python train.py --image_size=40 --crop_scale_min=1 --norm_position="pre" --layers=14 --momentum=0.9 --ema_decay=0.99
Rows from block 9 of a small image classifier, named by matrix and row number. Rows with one number within an expert belong to one neuron, the router's apart. Each number is 128 + 24 x the weight over its row's rms, rounded and kept within 0 to 255. All counts start at 0. Numbers have three digits each.
Before each expert's rows are labels from the 100 images, of 14976, where the router gives the expert most weight on average: "responds to" is what is common among them. Only what is clearly more common there than usual is listed. The data: simulated stained blood smears.
# router: router (model.blocks.9.mlp.router.weight, 8x256, trained with AdamW), inputs 172-255
# up: expert up (model.blocks.9.mlp.up, 8x256x256), inputs 172-255
# down: expert down (model.blocks.9.mlp.down, 8x256x256, transposed), outputs 172-255

# expert 5
responds to: ovals; crowded
router.5:138098122134099138142131136116090171099092157117123104146100094158148113116181120123090097182130129093137116135131150124103139124116118096122103130115113160191137083172106090116105160116105138098140128121113189153151137145116090117127147120126131179096
up.0:156117164071098112136176103119120112146082159130145159142135151154128144146145064141130126108139170152186137097118130116131098130096135136137126080104120150131134085093168141123097086118086130138113130141116137138138125155112128112115102126154095109177
down.0:169089150172101146141143128082139116126129108108086131138080114099143159165084150091132166095115138146105135119124134105128140158140129090095137136114121157135125174121124095141138157139108132128131136144130097157103124074162100172107127109111091083128

# expert 1
responds to: target cells; no large cell
router.1:119158128133100097129154107143152121144139101124169150147111124151143144165107118103126165141135110111111128106111120115155128148145088140118134152147117134111142147163133083167111142165173166098154150127134087164105132128141134172147133155147143130110
up.0:107128113167128078131095113148132133121149142080116155141116076102101111123114147120110100153103136142084145123141146109101117112103144092144166145155116158112147128100098124151122117139136116098161123145136164122140109180116118157100121101123098172122
down.0:131123164116113142136104108131127150115150160153157083129155151157131081158168106182128130120157124156112179161128102152123122114140138120134162134131150096107099102118129147144154141070129174153159101123114106145130129095103141117137133182102121101122

# expert 0
responds to: teardrops; crowded; no large cell
router.0:131130168176147121140159124121105096131150103110106156150152094097107101138102135112124120123072114143152112145117166143129157089139098120154144114106088140078114172117120114129115142124159124117065123114109090060140105101136116157149081164122148101126
up.0:130161117151154146123126115154135132114099125139080141112079149151206139122171133116113140153153103143112148103130141143104126166153126115115145161118177149079094144136083136113111115103134154138118146092127120105170110129091128145116107129113136114129
down.0:161090105119144117134151123131117112163121125095154102165135123122104149084145127123088135126097118126157130133151114116139125121140110172077097102136145159091129105107120125123078113134127122164117177167082086145099179100130145111099170100165112139131

# expert 4
responds to: crescents; crowded; no large cell
router.4:191149104165107094116172105132094123157132174100144117149121152099155122086131136133107110140115131159113133108107117188123136144128125114138100146142118149126149127157154125112114074121129111112137190116137126130165108149140167122134188145168147154117
up.0:151161122141128068110120097078136149091138131128137168141151107148130122142085155150157126158098125127087085155150119122089137118099092123138117143084079115142164120170155137098123152126180127135144125158126120104118136136118163149147141169146170168087
down.0:094099105110145113140114168147146151136145122159091136127104094131096114136135150145153133069129126125141086145086135190130121113158126164114135127129160131107103152109129149148119121139150099112114076144139094112161153141129145136135122137118111117123

# expert 6
responds to: teardrops
router.6:186112119159142149156136144155130129175117109089135102134130107122104126103128114135151118134114122157149122118105115150089113098175096161152142121115137151099065104117102112148142126130122144130102114133117151150127118134139102116126082106141092102130
up.0:122122163161192120114167145139149129104145157111143101143104143126107141147102139120162105146103143141121118163110158134143097102113167170122148159135138141127126125174140055128113120097100117135105126128114090129137086134134143116139117127118123141134
down.0:115135173105133103133134093121121106114133108176089179178135101129098119110127112147111142113150110110110139134115103150132110128122143138104084114128100153155166086117144125111107140111144133104148122119132148125113178093125115139121156132087116107094

# expert 7
responds to: small spheres; crowded; no large cell
router.7:097086148098106157142121104083114128152110136157097162075126124169098119159123158128128125113136154176172160152155126115106099083101145130118167111086142134140091122146141141145156145157136114162129119129132130093149133105125085136130126150123135095091
up.0:125123116158116142140119127155094138119104154092051153114096146094151155113135153136097188153096112112151100154119135096105135123114109129160152090116100147113133099147137144104115124115125087095141115118116138134113129121182103069134128138146122180111
down.0:127134085126138140153142145165136160117139137142149111113114149119130161152157141112132099143139125070121128157081140102132125136125133086111103128103109121118156116141175099108083112103106143142127170130150139128098117158132110120127145110131158102065

# expert 3
responds to: discs; two lobes with orange grains; kidney-shaped nucleus
router.3:130130158117140126155158149113140190120110146152137115138127148133122117110161115111114133156109116151105100117173088086110137140123143114125136154182126105138101113115095089159148123121168142141151105149113160160109136129112135145092166150096151134167
up.0:123169126137069156149151152159121116157145152128172158078161156129099126126099168190165113157128120127120117133152141139131112130137157094119120101109083113129124121098159098135147108113147135129092124132137127116102105114124095145123128110116124152130
down.0:104118144125133146105118133114108135063145103125091165138084145125167132162113134121167160120150135122158108132118108102105146099125082149118122088122141101110130133145133118137110107141149124098157134097138173117110145130103116116078105158127127132143

# expert 2
responds to: spiky cells; crowded; no large cell
router.2:089123121157193144126120123104133078097127131139120162114112151108122148122117091129163104109105161119131175132142104087123122131138143162124106096108136120097141131131154163148126138121089119152158143131182161119107147084139128120136130125157090132135
up.0:147155109104061176114108115138086080132146152073165116079106135123115142121168142124132109166131108133162123152141130146095112103164121117108119139168126141102167128152101151147145170133132124109135138148113161160139127129156139146121120119145099117123
down.0:072124115102170100136149128136171139142117112146131105161117134135133158112133137103125106139116160096139120120105097152108123072117087147146070097125157149156131111118150092111087094089131143121144070094169149142104134111148092044104134097119174123104